Weights of a small image captioner: 24-pixel images.
Rows from block 6 of the text decoder, named by matrix and row number. Rows with one number belong to one neuron. Each number is 500 + 50 x the weight over its row's rms, rounded and kept within 0 to 999. All counts start at 0. Numbers have three digits each.
# fc1: MLP up (decoder.blocks.6.mlp.fc1.weight, 1920x320), inputs 160-239
# fc2: MLP down (decoder.blocks.6.mlp.fc2.weight, 320x1920, transposed), outputs 160-239
fc1.1801:522613508477426537579533532465520469541629512627505493555481553519401514517507527593540480454553438484495483438498391556451430553430578616504592532476507406455495527465450478502481512406448579459496458399522548513552550468529494543475543511
fc1.1802:484482507487518505492560525518442479476539521477480568484473512518587427441521453447511555551505458424556540607485574501563532519614462517518490592586430476448532431540474504544453528513439478468543499370451469602521530499479544554541535453
fc1.1803:399500545475384494542552464482480459549558359540439470519593506476514425549557488427523525407504460598505576408527502553497524579541481576479546560549497494546463608488496495532600484505457580454465547461548537448546524486450438446400461521
fc1.1804:514507495482491560521504407524444432547512487414504562521461504454557522510498635467501497444520468455540489551547435502463461500488491530451546569441514454434449444521411557544526448529517568542494551516467407530495494502596482477550578573
fc1.1805:518576519592472550422444474549440479532565528541460578602478542504427472465591437518485643478488518419435640606542456386397559524535501491447472497473560444509476539491503507494492583450396477475513530508488516480555533549524485545498546436
fc1.1806:517442521490483541549511448436527534568548504465539511402566458544552531473433532431554473414496536504544464501528510518535539525435490464505490423513415517472461485526551484540476393528485424406545552421479497414532499501518409520569568571
fc1.1807:478419431556467487544562485496496402535449406495529587459618480490531405522537448462528517485456571463569490425473491517480449519525488495521449622421481542557531605577564507543495503570537548453492538561457466548479484447551389530457475502
fc1.1808:491559533514529509494527521569461540571581523540413397492408459463538461563508477528552433543535489578439469499509531470500521473511509537540553507563584495449550494520528384491504458560461592423483534527516465547463527541513557452586421515
fc1.1809:495508569538424459512520478465519423438535572442478536420627476563488474421564462527480551433494514510491519483486558517583482493449496529512529486467535449616537456550595571438499460533415440530527506505512545480499535446466529493469624447
fc1.1810:478428505454436525536377440499550467478518528434511488446402545473488563460494570583512492590464518431474483500582439490478544522441559353461442531474597427481554494480541567547518532516442565424495503442396468495490497412491452570547466470
fc1.1811:488405510595475468542418504442454417500563485528567458438482546570486460446483539499569499417542480512455390517459500379544478501519535456504525547478522512632545509527572457384493560486503458534482526412518560530464504490489522608519472452
fc1.1812:601530551474550491461414463439427498507437479476470478503487525420577534493477498538426488527421415531572482516504550458441450393375537560494445501461506512412500449536492531474591523456539454592506596512547431508649621470508486471542452544
fc1.1813:585515501586543532481500485457550534492584484492565513388550538508545527477484537523421546443491469561555480413415500468539466412513444491536468561530495495496492497643578531468580491433582414552623441496581450516467580458435515526497468511
fc1.1814:533526509602460487514569591517443472616559580473498462473494494444446491413516477441513387392491448550492431525573475442480469502477521606554514517535453598542474543478503603536467433531559632487473449578478511524551508514537527465494522458
fc1.1815:422568532516489530532519469413498443525504515572564500496593474554505445430425502454506437471445432388481457521509603520493539478482578509445403394562555481436406563416391502445567381463503539561440514457555523524451456463422452529530463567
fc1.1816:466479535489424490670446482543412568492529535507436416536422542528590498453556495568465420487393501544490482497507446412523485523522561435481501483501571588467556482561438489399518530507463463444519494477536498534463569357424486575535399514
fc1.1817:505404408509521412536467529442407397532453585474591538464466530531416500448343547569540471493437459460548439530488513587536513416472511485450477489484422420501568576508482516486522583511473529604549444462520482593562400533518447558492587517
fc1.1818:523541522437562489452545530429516551510516547504503461626557441575564439556493503523510494401513438468523537470488538521563499529505520533426437459527556504471552551481384512381486582440426475573592516461516565519548606440508525512481503532
fc1.1819:511540508550513580451514510426439622569521558490600460565560505530433457418470508483570499500447496463513490462572438525350420522515521488497470427549466534500446495553550511553468523459462485449504420471488504507534495477517535491473546429
fc1.1820:418499537501472457447554427479430435459504528570492522548511496505423639487509405475460502591497479533493429452540539516564516434543452505479459544547475468628489455530598521485586430508507435544552521490600620541574426510546567514498524573
fc1.1821:478485563468562442533456439567545477544521547459485501567476421585513454540433509528497489494526445500447552492510502605584558442449358617426525490523496510430515469587512541421549568601502470463555499604561563449492599519479539390549503563
fc1.1822:459501485482499458413439428561412553466544513452488498536421458519523497595564486497541439497497614574472583465548485521495462471512481519462539540512520534506491464462495521537573433546536505418422535605516448454582473539588484561422465522
fc1.1823:499557517522530482469580488506487543563504487413484522519398548400539511497481408519471527557489498509524548493551465390500416494518477509609537373478524438523528451437460523486544501483548519496505499540536541476528564495430495535483511549
fc1.1824:449417509497528492440499464484526454460417535540489536520482447584543528425563458519493534475509528411625509537454440505546422428523514392504506454468480547475627482554569513528551435600531533474552474499510468509478518385609483555564510503
fc1.1825:426454493509429612567480589389499601432526464435554504611549452469409448449539563473625535533539455510498483511511427461428463537598445505568549535494580424518531477520556546488492565405504511438437533511457491507501428496554448566537492419
fc1.1826:494478476440451526517463559408563367492556473552523463492528500568472482502470502527566526537523500484591495545488538483574567475488514444478468420510426561410485513498563549468467457510476515507490387451446542540543469563458512530487553513
fc1.1827:448528549535497496507453530459511490497406474485544421458414453469451416493583520601617522538556461515483564448520566506536515475465460503483509500566503515453498457581541463514482579532488475494560506569464555487571558576519438524505465468
fc1.1828:584456488492475481555375491584462524534528567460561509510490462465458489463475525568503637516480429539541544484509420538530548475449493573465474605466543486440507436470533532439500650494367487469536496489433536554518470529535469453481516485
fc1.1829:532589431520456439477538508559516539525550544554538476472553494471461490521554450435528591437559569502552549484395522495458329528440564500485555544443411493535548559512476532554495446567471555511550450489479608628499571469386481515384472531
fc1.1830:472422509476528571562549524589465437450534474429538463473467445474467519436471554584456576447524451470491482392396453460564529509461485458479541566516524542524493441544437402495479481545605476532437555508504555467500457590464515516517481512
fc1.1831:583428552511573460458458514465469499517515582524471502506552536484494486484503513546544458587464397514478455465496510459430356273472545491534519508497526547523507492518505560513499456479542454543448538554541507424517546477573526524477541659
fc1.1832:447526515436471520566521539462475469436531540464454496512505516492563487519456498564459457399478530576425394496454419411549468537506555473517489421509506474542497485410406444583624420449556573502456531466526540458495536537542544549523441515
fc1.1833:463516591505575537433484523551471501489484415560530412531484509467635489526484439570555517598530471503448472564434416457531517469561529489501546508511479477459509510485528519490455531467547509428448504521496567531469459577638571515615431460
fc1.1834:400441528461398592478438548475413550433468396491532511516639609424477495484456416459522453495522503443454494527496496481575499541588553442556495472459543492561444496494526500529448392456511439458483566444443432471471425584466478451486500441
fc1.1835:388555455535493551620394533426384480529470439461533524621491524427421483467450430546507515549526456507447551417518518521505420529452461489422465531547576425420413478477495550457493444431511493452439463501526506465455483489519509521492552533
fc1.1836:498546496493495446495625580563474451493436506454462377607483489515627480404468615516488608469503363491539561509532442494584454463566419532474526439534509438470489459502539543439492495475473485496493444512493538501485595520484556405611536450
fc1.1837:590417571443590482442504458562548432461510488449489456450517416424497568511442415448502599486564510487466534398403529416486514465478495457524505539492513476593521404568575491559464471493575530552494535517456567476521511464574602498493505476
fc1.1838:491599563443514576448555507481525514479457509561506443533531440466391449539469436572497548484587538519533454621492473492526489473449426559533526429548516468430488496485479450544465503503589437417548502553532567400526428522557547407440570465
fc1.1839:505532508517527518457477498546531481495502518475616553495472530489413426489456515463511546535597603497545474499589452531499435481479507473498490522478442478474566473489455499598519509551576495533465409599436475520465417606564436547367566468
fc1.1840:549508471445520535548555520451537468506481459558560549524510494495606493453499591490526464429465557510534433458490562527484406480478497495505483515391468432524617502463488550483524495577567518521545414592507546557447589518473411447552489544
fc1.1841:540539489508449451478525510541439562592494537450417428477467492500430634490494453459546514501558518493501535525453531465542552525455501401505576433502556559473475413514488498463449417553471490437513463542519580548539553512371613506532494489
fc1.1842:499527497449477439433468489433496504528492537455437555500510446488492544570463507410521491583535474551610526494480404527452431497555509578508537532497494517461440439519550545494486454615429513541454484455517480501417504417654432537419499412
fc1.1843:519455520554511419480534490530515509537521513457448594510517505580486581511449474444477495564440536469578498519437452439459472507571491401478552470376461528541483560489512577402447473546481541498520395458440537519484488468473531588509439504
fc1.1844:454559509537490504584534541509502488530506384614417500479468543532518621428438487572429505533461479491518553495410478487429494461531510545466403497491401522498480567586492469515464456435435538611508525476431518454493500535521469502512535492
fc1.1845:490478533526503493446413547518460533478564457454427513458485461485465482505472564486473587531475576574432530494483526504422473513375565465483544592522536496535591608500546447477541601476475519414419488426432453548480426529566504470463458429
fc1.1846:531490478510526533501541483403418497543565506474466467579564539440449470466539474555512520554451459435493536485442541495464490464479532462505437412500467565545564508475536569554581380497614518528544419402460490515524552572490539587548467570
fc1.1847:553607568468492536503555495593416497457558390559522499489524543495491465536504519485502545555427478508428493507517479540495524463516500470461473497551444525477517518542466463486454491544527589573522453491528524569455412532498551579476517532
fc1.1848:594508570491544480417472645579469494409552488446490473488450441496591516502551473411467511498476549541448528434497490466474447528538547450555615493570512544583439537492526387561478416488483430484542496416570546500483503482559586572496380428
fc1.1849:551479435522421593472456467458348488470565458522478531522369583506519544486534443478466475479516480499449461449576554453490539542469463594543459462545459524525522560421515444663475484491467474460491469549505402497524451472509475525471424464
fc1.1850:507464449474438581574493481428583486501444500425582529552553521448527455534495573439516401614476465588410525496518502536460463476558436548578473638465532477497454408498529605482506517500557448468530627484451448527491454470586446506493435479
fc1.1851:493520490621494566517514479472498507560496453529536472469549456575524636492570558542566532542446465397621528498538481505557430443427517446585464440515391491428478515532484624511521474556422470414505544408453550438542488539514423434554576519
fc1.1852:468473526591482577560513443424504432601480486527530487534567514541458485473403502534580445486522536441538463487556432411501392581487492489448501502511465472464440424534544601495538391483425479530579557461415536410580426555554475592569476425
fc1.1853:526573513495472512477489482499505486460491356523461554448447470525557447465444522575558531384551618493365518530535507494593478521573541429566522532377431482546471595601495498576484549397468468540469496447406495531469542472546471538523424403
fc1.1854:530636486448449497544607522412520479529504525536502435555573517465548495494468503507607374477488418542459400403529480433653498430419498507470448491551564461599476500573510477541488449484487476517489505544532489526529503543371429483452477530
fc1.1855:537475534458604543546517442546457556565491623498458417503522458645616460413562438556450498473555444506452489561449499470504516492501464505453542442518455557494498544518454530404427580457435447516487527545592543507508519565484492495523486451
fc1.1856:461527479441506447443408493495485530477582398571530514445532489476467427394451520521438562495413442440578566419445537463440436483429552465426496531475594373489559579504480475548570529565522534582529481420528501545477492512452454465564511582
fc1.1857:432506433504540589412477455532564501422436524628553491414451506604513506458539476505519518574521557507494466459532464539537508458591479512505494339455497513477394496549401454544482596491362564575563478580523474473487541599441488510554532508
fc1.1858:428494479455465554496475501354465451440499513466546456454512530501520376539391545509541379407417525524500507494512527475477553515501530509522444397515533494475454549381446469451577464469533534483545430482502550480546402514511416579511494486
fc1.1859:465547547424478410519484515477498479541539520454547493468513473477572565548500444472425505522529447471519507499518460520478584455576464511499473361435538537472510627456596526529529497491459459475468575487604521585452546546476504517486470468
fc1.1860:390522542514598548521474585462510453462494392499524502416465540502405532537420499501496526493553614472456499500496485457524559569415567468539557489508466457478452582499509420567490418499481562487424536438483530463560474548509544505516490447
fc1.1861:481473470572480436534466515482405494583486448574548594447542510583522437501498446466454419459369599467461375429482473450539456551557503466482525524485488513500597647466402481449452559441463504526528469432516513522491445474441520553553433590
fc1.1862:463512608405461439461526456502506557559500495432517454513546520463532401501508434486495628523446517532499485605519521491400511489527446520421522496604428560445483553540531468588468453498395561484528546508574513489448482531494534458517538497
fc1.1863:540492475529469481505442445525566464450554461515462516507527476505521654501450552534468514541537525588447454499394467503515522472534508501466444515574528505542481598515556503571519394554546589571465547470414516522443407571467464483474532464
fc1.1864:402514428498485548446445550506421452393513432494520517468508440413390509567488485564503580531531516447466569503476530447589522511535524526493528552420545427562487497537484550574497467567521461528486545518434402544420421505558491537441535524
fc1.1865:383463485531502607541467424426508482439461525527523582532545660401461462494431542448455506530521500508532474509556487468511453529494408489508462636506524411573485496507494524622570401478511499504413515507431456457519407464490483399480477520
fc1.1866:439430499596538485539484499518479460498534483493528540456476536497440605545453515481527502487455600514482497401547506454503499501477530479499564583509486450536506617531579482570495558497413543479479568458473485512613455498562471495459474553
fc1.1867:525469498551510475506572410476513446407424518556517474546591420527562525445476396543406557479438509590524487484537479565504590529529545513531488521479521486511481537548540573575479432533495492491587584557526576395397465459482473541557534531
fc1.1868:571489471510377578475425508495398517462538580485534555488466542523461467588464565554527486467501594561432490443566498530464508487455471494428490624516504447461545499468519455518492566503523518441545525581479451567409587435522478577453493535
fc1.1869:446582523561517466484508494511517485598588487395544440506439479504501378552536510519470489543447524509502457481499488491547455504522589556588483495556425486594440478466466523475529646461578522517497495485443462520465537451575464482452502572
fc1.1870:382537501540492558576478499424465478546503506551511560496501593522504438478361540522477423498495457512432499568531484506567555524474463554465456436559526467466422553416444541496476540442506445485530531430515475495575343541440545453551539516
fc1.1871:447439529476517480519490466528504491517513500401471524609491468475437544507483476402388419461488365533466518391481514501548495511449494562463557490521462522544621437548588460454440557481539413516483565530547502367598468544459553494473444549
fc1.1872:539495544494529440458475465520482433529579446473465589469477556474538535431569576477439504544374524539429515504541522647530483425453507550415512461500461553503593422524604473519434453613525571562430499569503530350424515554517397498511520562
fc1.1873:506500537558592487504436485466404526542524437425533551492553516538528503467483386497492525533465501495525516461499484423514446567497477530449443488483505475458478546561477510574504502469516546527643544538390490508498379568600613496582477535
fc1.1874:495616564516466499510468447512506554611646564406470474584503464494550507511512489532466493569516505492436506551431505425516607489510536604511397517487520497478504460513468457403487453468508460509489532518494560485616556615455489429504377488
fc1.1875:486417492483534481447606544416492432486556520523378497499464467475536479480544483532480493519449519528508466452472531477560527494453610547515508469520521470462518480565497398550523451454551535587421646490474469492453550439458585479550459537
fc1.1876:418479551537591583526441486520475506403477519492510477411484538575520506495486516527537560510549422528463429580514576489497510476408481463517528542529526494556409498564496509537513396540467554532421557430452481569559496554520498421453535459
fc1.1877:520505463438492513475488526506489474439556532479541448524579501434459551489478488494543503559454463415511536500415480457539519454503424399404414436529536508503499443502523445557516567435509496453567490503419476539598449600511496565528438489
fc1.1878:519531604511506589485445532513434490461462509506501393483531484417556554491502470546522494586608468453528449477468578523585452495511429536584474463556516436481556457573584502488508435580457500500478465511493575520432512489502458515480487483
fc1.1879:521473589528455572574498487506482480543571513508473443508536512505512574563474531602468519507432540491394448537503448515494510422436410533542395532479472525453537546539476554466549478572559490598504490484602552533596474476624473513509513474
fc1.1880:618442463505405522482519486467468511530531534521589549378510590556563427546447530455555488572398520480494487526525500512507512542545516472482430557527436406464588581430431521482553569388522504482618490438445455572474515457511470541529441544
fc1.1881:496530447583467524548614492456458531580522556504465437572589511501501363501555545368522466513512488516552573393381488430487430518460483537501595499594417489532481477587605541496506513509496481429475518548460436497458613530472565524428491487
fc2.1801:516443421473525442509502497553450530468490505445477433496558467544610502471521482558480575599484580491418520574524509403581536476512437459544427553484567495585487447513583541477573440594485471535429592482521433586487473500544430489521548507
fc2.1802:594485484545477393477455435547570537537480474543452447495504544483384516535433462511461488438570589529462538486497484511520535483517453490572454460513545522536508457547544524449513494486424507441459524456473476462567474517496491476481437520
fc2.1803:541508470521595450546525533506462633416433594476586579504450548540536535444511522555454403566590582438513444545389475415488508472465562563580455440478536507548459501475585581480354479508456483485499462524446497523467500525503539508618540500
fc2.1804:511441508482466537481536450509525469475386484476464388478551558475376527588516533448471511560488429605435535433525529516590489433451522489479519573516534498451548451498446499452447500458472519639494534509549527534522433537538506460387442534
fc2.1805:431489531435480424558619526458487521497552495458531463378467548488535583503395461461539451444470489602600474528548470517570559575531482553621428461431443484539451487498449475506489451504521495462477492483457524619518522454561505463555523577
fc2.1806:487506419521506454458515569554538531447452519443502487519515461466497513489477502589532520469436425446484582511494542573484470470514547537510490457531481468457497469432403528401463506533546439527531446555563535489486510485495623463404508602
fc2.1807:536462530462501565494520497485511605385539549447441469493498494512516528430486525460471469474517520466429491496393591532540529499458480478482572446481509545444498435505469494456529487483528462560464470458509531498500546461439595487490519465
fc2.1808:396523357553555475561430448434505436536501482475508566488469462522500601449517506408496475469506545468457558475473534545513376449529534483504505506455492570531520464457511522512404586419482414531478502373439515476567431514556521479554537549
fc2.1809:492483547528481580587494498476597567515439469535518426551511544538557457519473516526504400589498460482482488531459442513541390401528517545461559486519529481389459565499489513556522495476449491502490514506413528548463428565552532493508475527
fc2.1810:505604519421457499512633508565467468531529459530418558510545443603534454498455458455391568492527456447436536483471524466540498402482503542546481464535487526533542423531533475507453454473458413466529526460549493437503567516576560401579415490
fc2.1811:572477471485450517560605482530576561495467479439515501482554514576520536572386490448511429518480505553479604558527508608477550550467396443578525426477448486423479454611520485511460531453510572565508486440536540549524604441510503393434518483
fc2.1812:548567529543540529489556494518514572503436444469510420546555546408522391473463506558463376489483431512602479480472469602395459415461519508442484469517455474536534583518561542468537534528459416556475507494573473496621603509483538544486403491
fc2.1813:488565475499569511443516449416546554507470525477507526524425560527589511457462516533432485453506490436513481396437514506538444442437508492476476495493442517484478525469487438438492457543497548525550436487406530476530456491548506521497585404
fc2.1814:446525510494513522493483522505460441490472469458535540514400552444491558564456535504599426491615441446499424483528497582434519554417472450457459468501625426521637538500488410525542540529544545511492459460523516544583503533435446569555543465
fc2.1815:549528568457425425501497433436489529465564526544441453536464477512429512614508513502513437530538513476534423510495410475526485589430505561526471540445425562624500377592540517499442559575538504452598494556530540460605508487474488428553585474
fc2.1816:554462497411509487378596509396617513513467499458524571509552444538527534447581437500496540541532526489440580488578496587452549505495479445595476548458433528498433500475543515551487504468547561398487522570501513441567427575595453546459559587
fc2.1817:569515493495524601479534490548557476416482486551433439526505463518562500619613510486441435477574569590463579533468499439519540559452468579580493554557521507514400430484434478506436485516500487455478573439502500455395602447475582432576422538
fc2.1818:548505423483402481508401453477538516547507506584436461467463549509456555500478542395455445534399562505480504594607475527546526483464445492583512576458437502473443479532604496620481446511445400544535507531487515555487516572525539503488516499
fc2.1819:524555500451632498523502439469520395485521430477530520513389525484460464549525527536531464483511470570431486484446547445568492572494507502500473624497545398518453471426462511555570434539538487529471521539528451418461497450487440441544458506
fc2.1820:493504472467507509545468569591466468520470536521553578440526534483521489521505560418435551446500513480499547548559546530445593510513406422483550521614495518537431503407571455481472406522494480527581543472526626494471412471466611589437554416
fc2.1821:460474521564500540518507445489527525584463418611473496448469551364486515468451434517486457506544548504410486507453509599510417506453567498560580487417472521543552523456439512560431432435466435468449490448488475507529378516546524648454523443
fc2.1822:573463579564516465539573472433536539551520483505579574505573586578527506492491512528530441505502373456577486553494550455484444511427440477547424530491484408433488533482488508426522550486387540518587452474546445603425439451510590566596541491
fc2.1823:433502535529431532554503532518455537515527482524477540495499466493454451529416491404591391346546559485596567623478478495475508515518567431458617488382512460561540495423562500574519548472540460390500497516539512554495468429487479452475500491
fc2.1824:511497442498493574555405494512540449485528537549539498415531487542483555567429495462457507492529463576483532534514515446467558539455439448516436438537523483485472457421547434480435476484436423522500493349592535507379517514520534494412429520
fc2.1825:557521471452557474549461525604495477553485539492551469452411612554546508571370476501467489462519496509436466481492493405512460468483468414522533505575438579511454534549457488491499493579499567503556537429506528480582518471451436466455519549
fc2.1826:530518545558531492463445503512468583581533520420430528555509501492537547503547457420522492541474497557478526461441524442416442547452422536483478471529492513588512484579515481558494467513529573586559560466534440416438557467523489550499452451
fc2.1827:474461534548632464504475475538487445560431490445474449496471536459560548566465492468420479544520540502484487601571473466462551535423523493485619554555462494482566507460545480438406518528486534591489553444451426542500574588499510405443560562
fc2.1828:471456490519531425468594488452586471566494419560531498466565407509522488481439366467465454487563579474491491457524507581513523457448534516553523480478514445519515535611519483476522501439613500485446521458532537449478512511485479485627463478
fc2.1829:531427519485507564539442490555451435476451496434504468566503580536435510405499578506466440510389439469425545488499499449499496528499494440528489510573517474454586413448457501407503464548514426438459520406537486347447567523627495518513497453
fc2.1830:442501450466467500464522573496579530652351543430508557518534522519439514548498483396489588509427482590503549505510525497523438548576543493596543498432463415521467520496507496519612555467512500544548497399445504458450562501507477458440486447
fc2.1831:447519429599434548521415492476475478428431615430533489496545486528524486478517473522509498499521399483482422536552500560481407471470503390453482465470542510420641518505493565561507524569496488558491540450511552472576508490478571487482459489
fc2.1832:501552512601575456470502502470496553572471404509509494442477487554485483526512467520493604630464477442525538502492582551481541477467421428594612494437536435456448481502539557411388563519532502496545543411487516498541535553442513445472636474
fc2.1833:424443470508466503567577506547557378612557548418514477472504544497496525522427423448414598467549594543546464457574496571543519562535461487576507412419539574437494618479456514533495558432497455554469534444525479542450538518490475534448540551
fc2.1834:642589518486482456503522484593528425580508493421487582556438454530511472537464582475518574480513445475552475531559494525486500439391444573481491473557521511476499486554553534477559504511563517461534477490615499542528551461479502500499413522
fc2.1835:533350559512454438486549422523568471521484465567517468496525456481486517593493552422512417468464526579450467517492531495500463554532436509558522458603469495509568518453454462543546463607515594540533550443468493535568564501545456438476466410
fc2.1836:477438593479513451560457491453464486375535489404440441498483518497409523461505454598527505468470457545472460462475454514423486550481434476533542508601491529472562631477483549534568430414507477489525527471487513450548502551483443515550514517
fc2.1837:435500464512467438415493483484362516514556499467440545548397519548511433530522561516578478458511480485472495478569594478472493518585452478509509532498518430542521595473463495501459512476469512463569575556542472464497487496465533535456537596
fc2.1838:433431513510544488531496538479534528531520542457474579475394542480558460502586559484510461596426510460434520477453544488487479462420601432479528553491507469518455439419504539510542565490436492595489474410514414581482490478595433462556447437
fc2.1839:407483524508526510549456575383571542570544553453562387459455585474550378499544442543468477466516439511545481466573464418553465450558493465507533442499525507485513561453453541488539514385557442509530482536444536490513443312495541496504462501
fc2.1840:490440460584545526513477462525423390585474559443442461484581522550451478487481515465479527509463516586448597563515503453554529445485526486544557469635469467419513460557476494503483487482411469583490482377605463467558522573570495551486506473
fc2.1841:530494529511494539561506474460539522496527412527565541518484458459584457513501533521486432474433551531521514403517460508465485471468477546553409541448515503515493542530512459528514573443471538532479583329502464517474447499658418477550472557
fc2.1842:478475563459494571488456503567563436498494534563543515500615526507532464448527568498446475536499493494474419479565525482497538541476469389466440519567506459446494337480457473494524521451488469509491523609499391498459463534511599410575480503
fc2.1843:495445450461590488556509469492507514438540607496522513495516474481510472574465617549566442472518555520518503454520571572441544512437474563498438530581541446466499454527538459589618465483462545485511474525507506528547426474496539455479491476
fc2.1844:495498492521493490551489479457554535523427475513473445500562533508575584486520475498524573433456456462459495466546440509542446446546435464535475500505498514456581510440423532448549403559512472550503521497415524510534499393509565561502474560
fc2.1845:491579481439549519441592504493592506507403607530556562559548533605491448452431472478469493448482420399497526534491526470415528425527417540409496496535349583484498485426488541449552547417522506607547563564466549444444476386494431508513457571
fc2.1846:434525453472479547545468453461469557404432530505477513510497596493475515468428515579545433474560483407588539509564509466490455464526558437454553485527514462570414457517533483538426568434488502516500446511475530488526509489438444518492521488
fc2.1847:526563540516493515466521435471499489483454467546515470414591480528486579503496517503518618503411478548519419539482426538454451498550521529472518492473448509536509484580436472454441453612468474511473561525621582548548503424538557585521510481
fc2.1848:397429478556541456531433454393505494581482532472536504474484628529409495573475502513573501507518497483486522542504538490492576446452505487443386496490434406501571463540495488442556603493463552517516443540417463508523525431408384449440542560
fc2.1849:466574520516492514461446509515559451459423533630469539497488492548483399458555400509499506466514500445556484534486462472544544532428451512494505487390551539573571444381603538570549533517501462463511438631511528466559513450479593504494523358
fc2.1850:437431592498455414484584559554439488507521537531465509460508592577454508430608440453514578488510627378447483555581483533520466543455567503460458409533486442568448524531515471518530508448479480473486520424625514449465515493468477475466518523
fc2.1851:452517454477457551455524510487536543512502536494540508556497428421535417507523479451515529458451634535423558430502522516459501553594550546450518475527536437562555497475481535475521538573536533543498485537541546535485451462514608542487501561
fc2.1852:570466538514496509517479514549475458470459534515542474508527429453487604537355598468545540513492518548602426552478567527460506552475512502492473545472471511480515459517480536496521512530524541401527490540521471461409490507567505463482534521
fc2.1853:520474455532596538490513561543483527555502582454497522470497583562523557542453479505459538553546532548619496574438597495486552497371507473496516438467482491450514566494534454501523406559510540482550502468493455544438545520559502478453522471
fc2.1854:544443528565546544484358461442453485468532554426541521510437494475415572503459512379467483501542583559528588551493483497512540549448501449515507510511427491385417465526486608497490473552514435443449490525468493533429484481530546523478471510
fc2.1855:507508506572461399480542456492551534482442283520524536374446524430418521552434559469539502523543550484449481468537550524540533526402513486477498575452536404448534451447592388499544449540560436442480566438453548435508489528398592504531562521
fc2.1856:533482387548490500570564485509449526566435638513510484565487471498489565438512517534386420513543534547487521493481571535465553490544504560504404491427454550508486450466541509529502449428461462462515566433498569597537476537467478597461510536
fc2.1857:504499502426593520539396467505508432405522450420496406490532474512496547531450551518542506411498420456553537383526500488593453514482538455474430470437465460510442551456488479575517385459554528557538526590510542504468518488552477455423481464
fc2.1858:514592477526482463517488570558530536479487583482439525550501476495469495495536526482430505528578513449557495505448512481553449558482509550470568507503429558533533429509487580579506509586493513580416412512643474470585565445454586393612520492
fc2.1859:531543501462562527604434542480458511569451437483518482476567487411447542557517414443473501497506470513578610448552629525506535480461485504587511424516462542432474517467538428443492474526488432529451577501486481480573416507394553574419515511
fc2.1860:512489532524574402587595465439566519551370615500503537511566550466550423411498444432505456439485450531472456488536457524437515504544496552549440506529513543540500403470464545545521525479551517494610472451501476536514484409554400470481518539
fc2.1861:558485512418505497477623498453548490413549548433464480548479546476488519542443572429528536537551379531556575499545490540471605522483535445604449466507526511518454302574578479505577433534644502608547535564492454477555493463616430426472516520
fc2.1862:534471481540534505483432500463518521475407582517466547388487527560571565529584506530520557598455591571406585488559521500460568523461483518567472496520525442408543494532495472537497486514457398542479511520490507477448436461527452544554376544
fc2.1863:609517467509445460501483548544471530460554435448574451440440577530494508551512496473471497475573533465428497478440532446554549543510464405554505490589516490415575513520574512460542437472533527525540520530505506419527477511550484445493548545
fc2.1864:486373418527505431452547477510502452552539503471497408503453572491539577587440568524384502534490478533486496530516582424513460522447491463463565525508507584470525553532453441512445578488475499498554539510603540480588472552549463346533474562
fc2.1865:562511469478525416473425544499512520553482457455505459499445329516538508494574504504543451547407513454480486486436513499474529516415503518501561398498476555468437580525483534398452472506525565492564429475550478522514530530503449549513574496
fc2.1866:561541487438540450505560466434523519564503570486510560540548453572430484468466508545504472483538495538473513511548562576517497582475461553486401407439494570483493438467482508425481449402516455570565493496549524505454452517521498510497478518
fc2.1867:460506444517562419582484513628549441482492484533421478478463517438596497497441434498481521481462551449543530514477563514452455496406519535515476485517475581472535464439496531435473534495571438563518494425470491522528504557516509370419492429
fc2.1868:405487611502471547487513523489609542545487542554543469542539587535511468462502465477453531493455472475477458494522503432485508461503402544571496482490549578521491589538543481445624529465425439502457457497451494403520474515449474482472510543
fc2.1869:451438577470476514550623503550498441460420452574435645459374443586509530678468411464547457538463497544518533485493533464415456547610510502586563513424542532596476460482555526539464489547512515459488470395523534485484583457492496492488526420
fc2.1870:619467483518531464461472493517497497477451472540447509531367408457492561589664470459575523546481563537527494446481498515503476562494550494488565555453480509547476453563519501511528526509460455558470548503479454506371553441516417506431543443
fc2.1871:504466452449475474480545465443552556476515477518468447502518540528453547495448504491593455537490559420610504442596472478600375570542446491566471480551546493481433510478528493511437477491428463424575496481569525548467485461497533515450549528
fc2.1872:553508538370482482502611489516532599416428398528470549516534604428465520482483454487590617405440485480502455489450416529501451487583468404434525491521527487462458497491508527554455509515501545460442534435541524522547443471514531477452497548
fc2.1873:437533478485514550549507435451344561453386549493515608490516475463465550481487445492524488444475575563504490437453529475385568518583481484536517537429502464560471564476544590570566500573499447573546548486479492408530511461583466455517411485
fc2.1874:427446470551502522512484442539477471495404473543582462416491472562464527455485464462507556428491503496512498551574506638474406543457458383472583440528436571495490467463516473536463495512488518493503530472506480528421566530557501569514670551
fc2.1875:464423407555481499511472539482447520448516419405467512506549481519474500508414454461540470548516507516511498547478517395532588525524451472424550455546398527565477461596460607449488433552507495561516497539561536602383522535521505464551513544
fc2.1876:513460460492467480468512408461576492533541481568459458549554446454524458499537554435501483483460513489507536513521487471450524499546592509480540436506490496496493476523439485493407547483519487463600419520516502497474437369509442512448443584
fc2.1877:471442493518468488425436521493523553514532571469501450557453575464449393416425481532477404537527512571605503441386450419497515437444562509540487467588548504469503480459554515518478487547579482516520348468448543469603435361456517544528464528
fc2.1878:643482430518470544497439566578569540399477446509542502498516494486549525510525514507514496457539527481625525507446449513457484522527548553437426487512540506569428472552542669539421391604470532463482498483482444488491434523505465451460462462
fc2.1879:506528417529632558461464515522480411476450563454420560482421474656406545525475474427567592472475506508512549510500484504504519575516493560542614432394445480526488506346452430464444512546533470483507535435544435501459517509512445469459510491
fc2.1880:449510534547468505521479587524517497469548508543429485617566420568431605507645502419444485503543485516503527520516493421467543489392492511514551469464529492557445386576594464521502457524508505534504379483528425394597462542464428505527602428
fc2.1881:524550518452588568467429416555490525463411458446569480474469575500505561488570501543553521505487435443439512532518501425620499498528505461471450521405528493503489443445476493521455415511445529556537478559475568490528445404531463493546579473